Rows from block 4, named by matrix and row number. Rows with one number belong to one channel. Each number is 128 + 24 x the weight over the matrix's rms, rounded and kept within 0 to 255. All counts start at 0. Numbers have three digits each.
# convs0: first 3x3 conv (model.enc.2.0.convs.0.weight, 192x192x3x3), inputs 180-191, a 3x3 kernel for each
# convs1: second 3x3 conv (model.enc.2.0.convs.1.weight, 192x192x3x3, transposed), outputs 180-191, a 3x3 kernel for each
convs0.116:098107089104102093098096093108114126108121113099110111134142159112126140127122131110086108113080090131086111128136154137140144104124135120115113131138116133132113119107116126131144127125137124112112113091103116108115140132126130126131147143148140142149131128145133128142125128116129124112105086090140152151144160160138149143
convs1.116:122125117127138127125130118134135134122138135118124122147144146132138152126141144123101120130112117144134135134130131128126130119123123089101102085102102093106105123125131116119125118118119105114124107117126114123126123119122117111122119113127136115118122101109129109115128126138127126132126118119101101101097097097098097102
convs0.117:138156143142133144169134107151146116169135115104107135134194120129199121116135112080123147121108163107097160124122102132103101123137122133110104144082113147112108095081137130065126140085121156123120142129120144143142130107134140106130127096128112147116103138114115119123140100097160143148169149142129109137123116140145123162
convs1.117:132133121121135110105117108119146161133121135143112118088133110057093125057065113150142136134123134136135123173111123171130121148119104140105083145135107140140113113134132112131120112133125131130120113123122103120149118127126114114122123117122127122112150137129146120136130108110143146138122132138142140142120121125130131145
convs0.118:144124109145125106130107112145102111157134167115135127112110113125125118134149157081111112101127165129123159160132146142120132139098109156119115139107101125110142116118130127116119146126162137119106129117136125158173105114115121119170116143214141137128154143123116102120093105115120123137144139149069079099098111129133129134
convs1.118:098088106107081084134137127154113145148114105173163076127138110150143118133099103117138129123138170123163153121118096121074054179139044149143103139130095104092083097111116133140152126126129084111153110133120185101098100137139143154127122128099139128082128076082069102138101102094158135110136167166133140114158162159149169171
convs0.119:158142136140115118124113116117112115122133141146143157134151145139160161128142146159159145147149138114133113158138142145140126146121108157139136153151145151158147149143142145143139156147140170173162142149144140144140146146161139139150152148161159152144138134129130135149129134135142147123151158136094085105088073092088080104
convs1.119:122125134108107115112112126091132118081121139141148193091080089100087085097101100141147138113115107112099098101108082111108070128121092101086112105089092100091103120122124116120126120121123079070080104102096123103085124113100119103096117118116112124103096089091086082110128090096108084094125095103192187200176168176177169176
convs0.120:096098101111119117113125134118133125124141119108122111115130143108134129112124139097065067104071070109093106111131148122146162116146157113123156130134151142132141110110122115131139112120129133143143133148157138154153122125132130123139140133132125131142114127149112138152134126111144127110120101107128134116132144124115126110
convs1.120:104116119114133132118127126118135138122136137108124123135138145124129139119131138136120121140131131145144149141130123137125122120110118100101089107102085112109094119118123114116123119119123099106120099107123102114123141129123135122121129122123147131111139111090144111091131123123126123118121116110115121123111119122111117122
convs0.121:113108079126135090141150138118124134120104143105111141017034088041079159076153207113121149129114134129103107138151142121134122119119135126119124107118097148147101163149140157123092162116085073102081081118119089125147123139137130136149140156148073139163100155162121145145111132136099137121113131112126120148121090109139111141
convs1.121:108071101105088110115104125118118122124152150164167132046096118062084090122076039117117093098121118105124129127120137127096133128103104130117135137124129126126139128129128108116116104107106088135166118153145152152124138135133131124122130107092118111120099105115099113134156150130131126119119117124119130157119126157123134157
convs0.122:137145142121124127113110106124128130118130131114117121139143133135143129131135131126140138111127120106121105125125127119114123120122123121123138122114125126118122134135135135128116146141126176184170171187174155171168127122118121117113130132134118125128119127128123124116121130125137136121131130126164143156146140151159156162
convs1.122:123131128117123131116120127117121127118108116116118129156156154161159150149146144131126123127122126125126133122124137124119125122125137138136135134130131137136138125122123123122125122122123102091099096093096100093099134137136133139140124133136126124132127122134144137149139139133140137135139134133186194176195206187182191178
convs0.123:102147165123132138117118135165123103158129117147158136144122122144122119150129130127148117143124125117122146050071132106103122121128099123139138089118127119136120113130126109129131133140143128104113121105107124111120125121133129142126149126089100132157100124150091133154147136118116114100120143103174132111173131094157132104
convs1.123:143134140139122127134122126138092104169112090195132115140156153142144142119131129149130120149127117120116114087114138096122136082127155127102117124114130120133140124127123133137129140135130143133101139126119126134126149139110131140112135147144135149176129130164120149144188174168150147163128129148158149105163141111154121105
convs0.124:123130128116136135142111127119099155156099145144106098134150143140118119115131119116091099091064094094120138133151060160137094148150109167177171176187207171171198151150131170157123168163140134127157135139158150157190133116146132108123130133159193188128166163140167119124110135149084118153082103085127126119137158146121136141
convs1.124:137121123135124106126123114137118126110149116100143113153143157145149171170153174153112137119092096134144149128097074143077055146121084146117073140101062130092043122117114117118118122126122114128135128138144122125121126130125128140134110132127150112096134059053120052059117137139154148121139111075116124107126127110120126115
convs0.125:083098092100107094103107088121127123134139142141134135125133128116126123111121125093096112097089091123099100110139140136163147119154138129133135149156151131135124107115128114120134127134148136142146139142145135145137107117121119111115125131118107131124115128124102118121119110107117105113106102112138135123129131125109115117
convs1.125:163155136161160146139143137121124141124121132120131128140142142143149143136143137149141128165159140169176156135141144137140144124126136124139133131156144127144129120126124125128128129128128113128129126140136111126117133129127136132125133127121147143136143138131143139128120122118125121114128122117132133128131132127129129125
convs0.126:095109104131118131177137154173140096140124145138102087133077123220169112224206112162135116155131146156155148110096111116123114136113064112119136075079105122088095126109149128107139154127151093114115106113100101110079137124130179136111161140124154115099145120124163132134133149105134117086123143139152109122134108092163123097
convs1.126:133119074135120097170155096166087099133111089183180128130084110120103118112109170125163123121118100122099073156176134139147114124170162157173163141161185109117143120119133122107128110102116142120140127129150151127155137129175125108160147124147190147117156126111099101087141170144157168127099120119120099079129120096132118105
convs0.127:107130130116136126114125125124132107126132117144129127125122124137128123136127131119095122123127159115138154118124126127129133124131140141139140134136128136128125115109116104113139116117147100117111104103120092105131130133116121128140113113123129130124129134127115133129117126131118125121131124129074099127074106152083112154
convs1.127:078097138081107149115148163116120123122133131166137139108149117131146111121117125088092111114110126141123128142147137128132121150134129151139127146130124124111107127137154137144151151141130116144133122133142142134135136142122139147123156138106134132139131123128147145132127135117127134129081107107112133147120141167133145155
convs0.128:128144132127135140143146167143146140117115113104117132172143116173141117147121078148154141151143136137141134131131112137126125142143137147155141142149146120137156092098123102117153129147177122125099117129120105115117121130138125136150116133135173160153153142127141125103150132128128126121114111090145149148140148150142147142
convs1.128:156136134144127131167166170115120132135123122114099108064146157127152169168160179163142124152126105149127114097113127104123148104124140125149153123138154129127130100106122110111128132126130137148174144141185153173188135136149144146162153143140148129112137127107122115101161159142143138134111106125148118105124105097113103104
convs0.129:125119092169167126151168141138117116136124110139143130159159156128130152137121133141131110133147127130136151125120103134124107136140116126135113140149126129150134102109096127136114133135118105118125112122117106107108133132116146148137145144137126115110127128130120126140137133138131143154119128142110132143110123133094104106
convs1.129:127121115133121113140132126124122106136125112141137122119092087132100090159143125127141153122130140129124134139124110147142127155147136153143130150140130151141137126122126122115119129124127138141132132139125121136124136132141124128130126133134132129130138129124135138129116120118125138140129130135144154161136146155140142148
convs0.130:148150133120133138098123141125142110102141138099138161126131115133139131154141106118109136132108141168121146118093086128112100132124127147120115144143126121138119123099118140111109169129132124125121110113106096117136147134138149149136142146151124096083131118090151142098130139147086152136104127145114128118115138124099138135
convs1.130:115124124116118126122127132087135127134152130171125141140138134114140136115122117116125160131131144114136116076126166116116119150116122140107111152103083145087057123122129126130127136138123123142124159149115149128118146133114134139132117136135127129127130128151141145156120125150132125157148123152095099101118112106131120108
convs0.131:115134133130124130128102114154111124121116123128108110093098121105112115124130123129128119123114101102125111114133164124132150132117141108113130108121146115119140150158151115112124111109111145137114138119096123104099120135129106124122131144124119129155125138153122139147119115098117112113139142143144131123126107103106081076
convs1.131:155142115133125106130137105154161136141143147131175113147144140169166163136116117114104144161111139127123151067091126107110127107115123085158152117139149118147170136142140134140140107120127136147154124135126150122088099111131121144146131145136125118116124128116112134115110134127133146122114141128154168157151162152134132125
convs0.132:156123128159106162192182174147111124131125137145119126105086087118114105087087066110113095163145083143155146109120115135148150141145140126141171105124165147149168119120127108088113135135129128110124107127136113125122121106131148154132137158127100092106119087100114110117106087116131125139138128126135151144120081123128107122
convs1.132:145110080152116112150126125108139169151187143125146152144129188098096180105140212131091155118119166159137132109121122125096139118132149117149135089145146095134150129137145134130147139137147150155124139139130135123102139149123128134132138121113105124126138127136155165161131153154125118102136141134100079085102090093098093103
convs0.133:125140116153152128160133123124113152146080080158108083118127135129126126127119131124124115116124117120102135089125107109114129118106106113068069142104132159089085092103080101115114050118121118153144111146140120115129096117137103131163087116095094136101144131155086150138139113144185123127108084099134131139151154149108150165
convs1.133:122094095106092078099117124106131121125152187157193160112120120132112120132131111122109135124140082116120103151098132175120116093140124138067055149096064149058051073081089083084089078090084106141206115167113185179090137170145107117150092105107056075053077100055026050050106128128121121107112094094116119136102110133124128133
convs0.134:123121114109120110100126107138124115134137131120124108129120112120114119120109117165156159141140153141140171129148134113139139092108107130135136125126127121117122096091095087090097090104109153133126142120116131101102028050035028045029004000000163136140138126136147145135128124147128133153152163171130129135140134140138135137
convs1.134:138141147134124135125112119089099094115123105111125103124132130130132127120125124136141142127134150136133146112114130102113132098114146106116130097119146090116157164167162167166160154155155086100077085102079075094061159157149175175159167162163063122141093144172125160187111120093124137109119136127150149161143145154143144153
convs0.135:111079105104098109129128137135105123133120119153108109213219196204194190182170157135156155147164155141126145108113095127122119112102118129142134117130115104104099105136125119140110110110094141126119117120136131129144134120117126120126116131132102122135116137134102112114133113141142151149144133103152135117116094100094098105
convs1.135:129129127141136146133132136138154123155147124160159144073030054073026049070032037114145190106150184108139169097128119115140132128163150119135168127137152155143154144138151144143152158157159135139115139138111159129079140118116122108114143127133138136143140151161140148153125123112100123143118155155202199191191195187178172165
convs0.136:133156154094144135094123140172134137071129157159093060098079108163135136147137158117134176116118124118114120147170197103121150107131148097111112097114123126105114180202225119089122058074095099116138124155113141176134151147139107125144081095063124101122135140152157141181147159101132112109149150159087096109121139148163162150
convs1.136:114115131111114116090126141228194054105133137110155109109102101103113149136118119095149142143125113140129157106106130142107120075053102121163170119133184126125180143157160130146142087095099152096109127129147152147143148151162132116138098088091092141131123156118093113117051074075091124122119122116122109132131136137150161180
convs0.137:090106143113113124104117104141113120121128183148145185122133141150163164154158179154151189156158177165165197147135167161111167183142151088105072059102090060086077148142140150152143159171160139104101131094119103085112098121107087121116094120119116117165116144134136133129105115107099113099104110093108112120116102114135098120
convs1.137:131138149138122130113095109117113085085144110132159117128118104134107087103103085109100065099103119069094126078081096067109095072127127084105105089097096133102071140130130140134134132121129138116114142122145146130147130136124141136122120121142046055074040092123031087108155144109124135103106114088179161161162150150167156166
convs0.138:132121141131110158144118123124136137137102137148152120121130149088110131096104128137110135117130119125130121154114067146118067143130102125131135136136133138116112131101109120123118115125120144161185119131191129128160107134167096131134088109124161111093161111108148098106136142192119129163102101110113136142100134128088114118
convs1.138:126151181111118159088106126097077127118146123115085097127112096129121104155130125176172157153156119146136125117132156136111132142097121153131130128108082116104086105108111116118125141146145052112167057112141098081111120124148108142149084134145098109114125133114145147122134152127138166145168186143133138154137143158121145146
convs0.139:118127106135132122136128124118120112120132122111117120121127151106135164115129141095079068106083064113092084114107102126126105120123113134120119146138115154134110114106104110125126107109104142149155145149162146159172121122123131139131143131118131130109116113106101106102137145131142142127122110099132131127131143140121132127
convs1.139:128131124133142134127132126132133131126135129121125115158155158145149157138147147130109114140126125151149146132114105126110106125111110082083079090085085107108106118119122115117123116118120120128137122133141129138140126124125125123127131128129153121116124090089132099091136134127132126118125113104127131123128133126122128124
convs0.140:107123103141150129142149141158136133138132135136140135160158155147151157147143142127130140125136130122127134117121113126125120132127126152151115155157138131133124103105083131129105128129105114116127098111123100116125124118110138144140118127128123138123129135124134137133143145143130137155121128145118128128126137126117138126
convs1.140:132128131132127127133133138118123120126133134122125125137107099133107099143128122148143154131125133130132133132107106145121119148129126140138125137130119152133117127119116127120114131127126143145146144142142150159147127134135117119124130124120135126131141124121137123123123119119133140138134131130128134142130135142128132138
convs0.141:148121173163129159146140106132133151119140127179139120175172140166171126169151076162166144192150096115108077107112107118138103126143091138140144149150112158120119116106077116119097087087088151128098143142128160165146143114103146138130158098119140137100145134049114121070145145066125139091187115143146135102109129098097101076
convs1.141:135114086123100079119129114138135147105164165101139149142084074153089074109095077129161190130146182156165183096097140084095144092102150103056065095059059115077075144139165135125145138137137107145093132123079165120109148129138158136118138136109095102140087095141067127155186154141130106095162129139169172159161161153160151148
convs0.142:153139123122113097126124127133140142139118118104152143113124123119126120122120125132140129116123133152161145158158151126129145133143158138127131125123123126142159132120137110113132137126160123111091125128120113127122119120119120127141143161176147160150122130113115110110112092102132140117128119133073075094101112127133154165
convs1.142:123124123130129125141132138076078155165154154098110123095114125126129132111111117113079093150131140145148169124121117108142142118148146135146150126144148125128124100103121119121137131124131118135144125143120149149136111118149145134148117109130131111102135115110119112127141149153159143127137130109117123120117125133126136142
convs0.143:143124105103090095132093104123146125121122100152087084093110103082101099050076088123130111107103082122147117158137117157125089157126080124128146142122097190133058134129112128123097129133111126109152136124175152161185112123134134118108175127096181133100121098100068108121114132137107117130136141135131131110122152134114126119
convs1.143:109113119107102110110117109158120082119122163096127188160131134155145124170123108131159116139127098177126096129170131135135088141136106099112122104125069118127112128124112121114118127122125071072095082121128103122130125113132120125115117141130184132126136102102149123146096081117122096097113129128114125135113135138111130124
convs0.144:079117102096152122132132104124108106131104117127088103127115133144108136137132124122100082164125087148119081116141129124146128099122118119114102142140114128148100118112110118103119114093116158159167153163160159180180133092113135087094108119122088103091116128117117122129099129150098112129114127129141141143126104133123112135
convs1.144:125122113144148131154166142135135133172177134161173157138124142134144157116135144120127114127136123150131122149138144140134146129146152139168176119156164107135129119122128123127132132134138135121123127128119120118115121130126117119131118113130123128139124129150126130136125122123119114116130129117140142131147146137148147142
convs0.145:162135144137128131103105139111106141095127099060140084132122110129135091134126093087164170152185035207140135119110131156149170150155149155119147134142170119153123073115077094157096074096073152118134162122113130118051125103113129116121084125103124134091092161123094131178182096129104125152134150074134157094152110093179095147
convs1.145:147163209170167150200207132029224142146187083184058186134148119151152127139140128195159172116163049128138123084129129095200121115217077123123140120083121127105146058047060061070064061070066215168000242039060198020194097119113110120101096146088137049116041096114022087110160127127131134143147168121132132122134130114120122118
convs0.146:093088086113152145171167137138136117132123119113158145147139108163154090155128094083100109156149098167129078086127077140156111150151113143126132130140169114136133082088111093105107101104106114117102129147119157168132124122093144156083128123080119108055159158118123132127137139104125140149101133136134117102144133118099106102
convs1.146:146115079173113062191143065106107103124121111145165153170128122152132122091122119102122157128154159109129114114127148122138163112161164117143146097122127089120069100111150103110143092102125181137099229149085126144084120168164130158164099129149120161189110161181155182156112145133113127139140143126145126102127101097140123103
convs0.147:079108143129132148156154153090148141141175127145172109148155104151143088102092088151103111112145107119116104129128116151105113143098126101144137121143155168158142148124093169125091108080083120126131162163144127141138109143133136144116109125139134138107152124095124093116083137141096114152119116129136128094144137107119115079
convs1.147:128106108123111104109120122149132143123123151100114150106121115126134133134145135127123110143130120137136166098125102091105100121097102081105097106088104127108110130117123134118131136130144107128157065111108110119099102120127124130130136135126122118098106089103083111134126127149132123141130139136161140119156123110138102088
convs0.148:141136123129121119111109105124129121116124122113115128132135127131139130124132124145154153128139136123137120141131134130130134132132127139142150137137140137138140152157148160155136170160133208193186196187180185185190151144148152145146161157164116112120111109115118105099139143135154140128151143134137112134120102120135120138
convs1.148:116111109113109109117112111120117126130106116137127141144148154139144160141142154126123121116114120109120133119117127131120119140135136118111112108097103108102100121117115118116114115113113087066075085073082093084085111112111107107109105106106120119120118114122123127140128122114121110108118103107225240234240255242232245238
convs0.149:122100090119152101156116110097102121168075074113076149122112121125128129153139128163121139144103129112129178127148087153136096151124107108146118133119135097152124140110125144148116133150122119142159167132156125125167143105128131147117136116131120080123127139095120145093097113129121123137114106139106108104112133151134117162
convs1.149:162104104153162118091134126106113159152137119118222063125117119122126125122132124129099138111103125138157149199127177185140136131222134093082104112100109109085076159148133156142123142130138152134138110143096152114093098143135113134134120134100119099084147085093107089117115137088104101115126102104114137139119134128129151151
convs0.150:115149101139177083126139133086086087136112086107087106147122141181037114175108141131146122137118148117121174114120112119113103147129131161127125149145151139125140152152144149153152138139149130112122130111133134127138134118138127113132142142150135145155140125136138122157116114123122113108096060099107138147123148152102100126
convs1.150:117134120114144117114130117160161158149143141101170112104133113081109126162131137151150118143122124134118143154147112145139085170172142113126119109113101116108099131129128126126135127131142100095112073121131078130110127124138121126121131119100177158138155129140106104132136122126149152172152140161113133130107135132104112123
convs0.151:158132115169137115160170168090109140159116123137119103120081072093096090097108106139183160097132182103126137133120086160125084186132074133153134165158133174161140136137140165142138191137139109060082082071138130146190168138138159125127159131167107174158142159110152138102159159122193152108160147122120098109104091120142118142
convs1.151:121099079125104089145127117091095153101164134108188177118122156145141157109122142123097106085092138097112162195109059168122080170132112166121064153114080131106128154161148128125126126128127108106110097083115106108130128148132138151116112127077167090088133081125120104159197196127166137067136098077114133127110123130132129141
convs0.152:108106119145143129139165156120125118143121115119111125139133134134169166137177156133118103103102110098100121127117122114118119098116115117138126143157128135156129121120112099110111066093109142139140143132133135133140127113119115124117093105109115142114103104102099097102133140139140127117135121124143141145121105124120102111
convs1.152:137148139132128122117112113142103107128118122132128145103112131106121144127145144135105116122111126143132141137128118138115124145129134092091077096096079099112096105100109102096111106108109110109125115120132128130120138125128136114118140119127140108099113079081117095091139124121127110111124114102136125131130120122137132138
convs0.153:088101069121118076118116117125126134138146152126123141125128127137156146129153132143148138125119129140128138148144151124110102124114085132137116105133109123119102145164136126113107116077086110122110112122126154179144115123115117131123140138130102126138120147135145133128140144128122133101131127107112115121122110120158132132
convs1.153:101117134127130115133135142119113118110134145131164150104112113096078070076007013105105097121104104125130137154160145147141154120104110139141170129133152088101141157152154125119115108096098072089100088105119126131110136125151130133125128127105137129121135120122130136150132153158146137145137141135143137152145150158151167166
convs0.154:129116117119137152101115119120145139139149138142133132128124109129124103126122109132131101158119111152113118131117151140125148156135125116113148113110149120119144127118096136114108162133134126109084145117082157124079119123116150124126183143134130119134136119141117116147144114098145138113139141124149110068170120070181137088
convs1.154:163167116175158107164152146121135138137122127092123116135143142124149153112146154157138116126132100143140129167143120135141127112139149138169154123148146084120133129119094144135110153146128155130107149139131121137158103122111109142118105135121143130124131141108112135121142111098141133129141127138155142106179154116161154115
convs0.155:151146123139127106129113101125138133129147139126129127166160160164166168154155160121135131102116121099108098116122135114102115120105107135129138126103110140107113143134126117087087112084082172172152178193176166193178137124127116108118126126134125131130130129121135131122148147131152137121143124116100081094086072086092086096
convs1.155:125128126117114121114117122126125140129126138123131142169177167174185170162164156136132135133131137139139148129101111127098104131106119137120108135119109138133130126122114123124119119123116128124127129126128128125125139149150144152152133141141131115128134108126143126144140145141145143136145136136179199183182214197171188180
convs0.156:107119118113118128129140144114119128121132132119128133111118115101116112087094085103109103110106100125114121088087079110097090108103106125108115136115106134114109116116121118133136117121120114123128114119130125128139138135129145143141152155146110105100110108105090092078133133119141142122126120105129137123130146134105119109
convs1.156:132132122132132121124123110121117116119121120123134125139138138123130138117126131134123133137127130140134136142124126141114113140114112092094075095094078115119099125127130120122125119120121104110115107117120123126123139132127136128125140131127155125120132099096127098092126121110127122107129119102120120121117119119120123125
convs0.157:141164153134117149169129130135154139148113120194153144134067044132135074097115130113028089141075070162172129120121112117146117111143124137142151116120151143100119091123113130156130111144117149108069131125119131168153106103063121142122110123127107100092140121097151121074102101093138109100149130129116144125122153166133155134
convs1.157:115105119172110092173111043162138082099120134077062141181134147154133162133132169182163164155141183124088141116126148116077135087037078099096104150098088154110082133129143120120141087098128114107101129125095120141104134126129135123120147166127154141156153135142124117120094099116163159170199163127126118111126120110141136116
convs0.158:143165113110106103119089091137083169125131130130113138145091095144126133168207190101099126091109116162130133147154156135120158121122144126107120117101114131127139155146120147120102123097092176154132127145137103125111140102116129148158109169146151108109146081092163115110118136118164148122144145132119145136143154163128119127
convs1.158:123122129159135128131114073138127111117108121116171111169133103191147102132110104081105112130111140116130161121147109116118115109138106142134120165150115131127102117103114116110132111111133185154150144170127143132061129108122143133129145132134131133093141144093111108129119126132134115113109134146120118121132137122139144124
convs0.159:120157130149144080136159127185114133209086161146097222105128104128148118131138092156097099116119116130128165123101149139077033000182170114119096157126120083118136133107142121133166104130114178179101154120142157129151080117148114118093125142072121141107114116146127117113165145091168124148087091134125139138122145122112131109
convs1.159:085145153080106153140090125255139091117091163153097221111116134116132126123140149140111116106122132107125093062086060076097060041124100115134134097100145141112169101097103109109114109099116128117194185114101107108068126109070149153154103110171112092114089119120115148091067119099111133104133061075149116123120118126110112123
convs0.160:132136093174192117119135124144156139153141123130133136146152165165100150165147171141149111138131123099115122152130099147143132134131106146143137127156144119139120110118110115128109119098086103132113135151140130154130111117118116125100111096081110125126117133142133120146111137154105128141102111148108135121121127131106110129
convs1.160:081088092091087094117117115123124150119107143120109103116121119103083116121099117150131135136140130147120140174128111149136104141143107124133122132146128137151143121115119115100114121116120131138152122135150094132125131121146121100109144121126142142111151132123127116116128138143125147147116131130141132137142137147148142135
convs0.161:188175120119143134119153148167158116130122145155121127177172113136116110135120130150133134140173181155141147122131094126145122130163147125104068128149116147167119103093120099133141127152155143163145129118137105093129124130129127153154144146146148134101116109102117111095138145152137124147142111120128125134104124134123141150
convs1.161:163154174141120144157141156137149141098096121134073122019028048083106097102115107124159179114139129133137117128123144115123158129137151112103104134113104168137130128118131133129157148143163134132090135108082126119099127104113152130153155149152109156176117162174136151142111136129147150146145117124140143166118123160128146174
convs0.162:075102108116151121096088108159147055137129115134059157147127134148131102142117126143180041130142065164175097051114106111155116144091104144103105160150156128124126109153096132166115081119098147157165157100103153101115123126115114100100112091127103124033099152110075139107096135141083129156079135106154112107144091113147058109
convs1.162:109103126123096085070075069098164096120178078105133073134128122125120100141105082111141227104133127113180066017132149042169193020161186137101119101088120099098157080094084094106087088101083114165101145120108222112133168146146150161162131157170110069120110106143084103144101108136080102133097134131136155126145147122133141125
convs0.163:126110101140131126149151134122136119112139125133133133112127108116139117121132125127122114105080127106107116124145170123124159130129113106123118141128125135131124118122117122124130121125112121129123130148137121116138122143144083130144111103124109114126139134120131141143134136136147129127132129147093100115105111111094116095
convs1.163:100113108101110118101110117154144140135128165120105102143113135128112123130125120128114117134139136143125136111102132116108116141091114129129127121131114120131126120118118112112113123121122103114143132140132112138127129121110140115116139123128146130137136134122141140118110113126121122116135133130151148150146143151153152155
convs0.164:111101097107092084102100096111108102111117110122123121120120117122128121116119110155150159145150167144146167105130138121124142125120135110134126128152142110134119121130138128141156141150158109093085105092085081080067120133136135152162124140139135138131135138136134133119084102105105125119108130127110104105103103106097103099
convs1.164:119121122121128125137143143135143151139146148138123124114120132115124136138151161132128128137144144140149151109109116113102120141123132135125114134117103136119103136131134134129133136134137150165163150162162160169169138140143141140138148149148108099097096093098094092103153161161152146134129121119140137144137136141137136142
convs0.165:125126097136144114134143126154135132139133136135133125147145155148148157161147151126130127119130122124128134120121115128130125124131130144147125151154143139138129107105088125122103119118105116117125101110115101116113120122125139145146130137140130130113133131126136135135138143144130140155123127139116120119122129117114125117
convs1.165:130131134132128124133131127124113119123126133121123128144119108139113098142120111145146148136132134132131131129117116143127122153131119133127116134131117144136123126121119124119117127125124137145149153151146157165148125132140117120131129125126128130132136127119134122116123120129126131137136135129121126134126131134126129131
convs0.166:111169167115118128123125118128104108133118084107144093128126163129122138112114134132154149126159134145086092090130169105122155160172173100121131086094132123132140116143115098138122119114116109111118113121138129123105117139085133127122183166136122155163127120138096101105062080081115104104120102109091094095079093123068075078
convs1.166:149159147120132131123101119141151142150135115159135160119131142113145150110107091156114103138143113134139155120104079126135092141145140114120142108099151151150144130115124133117118139131126133112126107115125100112113152136119142125110168131122178169105165165105146132103159193142114156109128170124146160158147169184133150176
convs0.167:136139152127139143079114135059081086053129158156195168148121144121132145106093117149164172131156106130213106172104142127092108178120170068139126093185147103211155193128099142118112141107090116147129118133114097131106142136204114096133118128185097134084132157114116127118115098061100128117091161126116116116116126138106128142
convs1.167:102147136167174153162143162038148144103092187092025102096117132131117136117123127124077109116120122107120159029099104084128090032057022076096093107108074160136052116120117115128129103125137150121113141069119177132091126168165086160160086150134103129123113117115126091109148080117127093117108051066132119107129123110138130117
convs0.168:122132154127144138121143105100107083078112154092079163128132125111119130126115144099112080119108097123104143161103086153136106107147146151141142144141142159140157117127137132133132146136130108138146107133118103117097149119132141119084149125097106122105099098113113113158118123125101136123120130129131124133115120154114112139
convs1.168:134142162108117124138137106141134155110132129138143156134126128145149153132123134110113121129112105114121108136109160132110090200154106148168206162169163158137141116123112121129116131125117162133106162143163106128169113121098120110115127104114163122136176124124163093097116138114133147134114094095113123115136135135131128125
convs0.169:128133117161167135141149132119115122130114116133132117146133120127118112131118120135136142133129138143138144134140118149142124145144127124142124145151128137148123112123115132131115135129112101115123103117118104112115133137140151144144162160158128125106137138126129129125127137138134141140128135132106108106099100096078083078
convs1.169:125124115135125114133126122149129117143131121129127136135118117139118111159139129131136136119126132116125138127129114133143137128128126146129106151138116145136122125121126119114118122119123133134132141141135140139135143137146136131137147142139133131127131124126124122124116117117123123129133129129152156163154158162158162166
convs0.170:169109079186147097151126028152076157124113100140133089158101128152099098160124091137129107160143220172104188082143101060147114084138112243031224221116206182065172138149120131131131123104137132152133116132114145127129187095162169094123211078181107154049149189084068124000208088204134082120100066091086131118104129112109144129
convs1.170:131110165144150177141160141186171111136170133085143140137141136132149123125141120133108131167107139171139171161115170196136161200167132078053000000062000028000043112117121114115119120121107139188110127135153132143146105118100103146115108102130164120168173179201175212202255189230255210255255251255138124124137119122125131121
convs0.171:124129157146107126113144135148176114127126117120136138138134131132157153134132146135133112125123145118125103158085122124085107098083054182180189135163172149153173155134139168152137197163139112125111114127095115149129145133142136140136116112162115116153098104156144134179114143166150150099173157119105113113104109118127123134
convs1.171:113116103097111141108106168096057123101102139181117161123141127154133104125094103128121128105128127128144106095156106088132105137091083106081069109064081126097106160140113151137115124129104092089105139120069140126169096128155100096116123122115122140139113133167124140143165137100113087100090084101142133152139129139138148158
convs0.172:146159141109133103162157142094121147142116153133096150119148116114127135126119131107162179168164091167119072131108115102099102104117120203104058160104128031070167150135060172149075131121112143098092082132123162169116140066092112113142084186188098214152103133026174097209203077081159099137099055135107126130126123122122103091
convs1.172:094111067079093089107119097076077232215165132209103079137128116137126111170140134068049043082103093071127120094102148113112164105146134116101096141104139143183220089081079052089092059093090215221103209129071192098126069113116069116105126141166028063030062125077189234210082171116094111070097098076129121126120119137119122129
convs0.173:088103083095109102105111096113116117124137130119123121112118123105118128098113133104100105112090083131101104111136151125157154103145140112110104138146130116133120118115112119116114130130134166161159163154149156151136119123111114105104108118095093112112102111120103117136100102095107105112089097106146134125132121119119113116
convs1.173:159164149172188165156171157139142149135142141122136133140145149152168167146168174143127119162145129173162141129130130130131132110114123127147147126156161116146150131130125135133129139133129115131140122142145110127127126124127127127129127126129143130128138124125139132132123122127133128131134126123132137129134137130126130126
convs0.174:181146155187133115148108137108061128149096114084122094126118139121142142157152127160140099130135148120159159154111054148090105087059078123137151140129134124132123154137112124120096089067073107168150121129102112157171114131132131126096165129162156095089154134128149089086141164169122124104140154104118106118090107126097087107
convs1.174:128116116157126112121110102148134129091120117055130115094112106099137106124138118140153159137135140189134135115125134123094107132109096117120057136131097166155147122125110109119112083092091075125122086111156094127177133113096133110086112130118099130132096096136134127108158102104127138123130131118125122129122128142117117130
convs0.175:154159146161167159179179171118132130153131116155128112108103101108126116066077065141140138141108136123109128125121091141131087153142088098115101110121101135120104093086082104101113093096111141122128137124122155124135123116117110115107121111107118124095126120106109101093146151132149147136138135128131116107098110099075090086
convs1.175:144130109122114094103105095114100109110129127136146130140152146135143143117122131128122139120114138133120131137109112146095097154114112149111054136114068129136103129124128120115122120119124105119126114136119129134121158155142165157151152152149137094099114080095115102106139117096134113100134128114138139138136139135141140134
convs0.176:105111095134148118161158155150117128137127141171163141095141159097144143105137119156109138164165143148137102100117110127131141133107109104135119124131117120141105116123114126138144133146123113110115100117112089089097102089106136152135108108089114119101115127108109138122122123131120121127137147135080159136097158128063096089
convs1.176:115112110108111114141146148099089102124157132137153120129132146136146150176168170124121122112130137130141143142146129125139155142163158145147149129131141114135145119112117116116123123126130144145143127127129142129117137141143130115120134122135121109104112113116129139140123135135134127122119120132145141151138140152149148159
convs0.177:130121153116099135130115113101141100119145121108120099142142106118123122144111110131153120127168130106137095117140140098132135103120123120133125109101116102119111110129116126150130116138110144119114117118112126102117127114106116126139125136129099116134110116109108107099131112119145128114154138114101107088058107092045062050
convs1.177:161169169145153144124135117145113140106140128160140142121137134125139143087103107124110143159134143170127128120121110115115120158135140129123125132111117132131107129122127137137143153148151103112117146132122149145101142138143145140153166128152147117124133128144138131130127104109124103101137136132171215208186204224175201199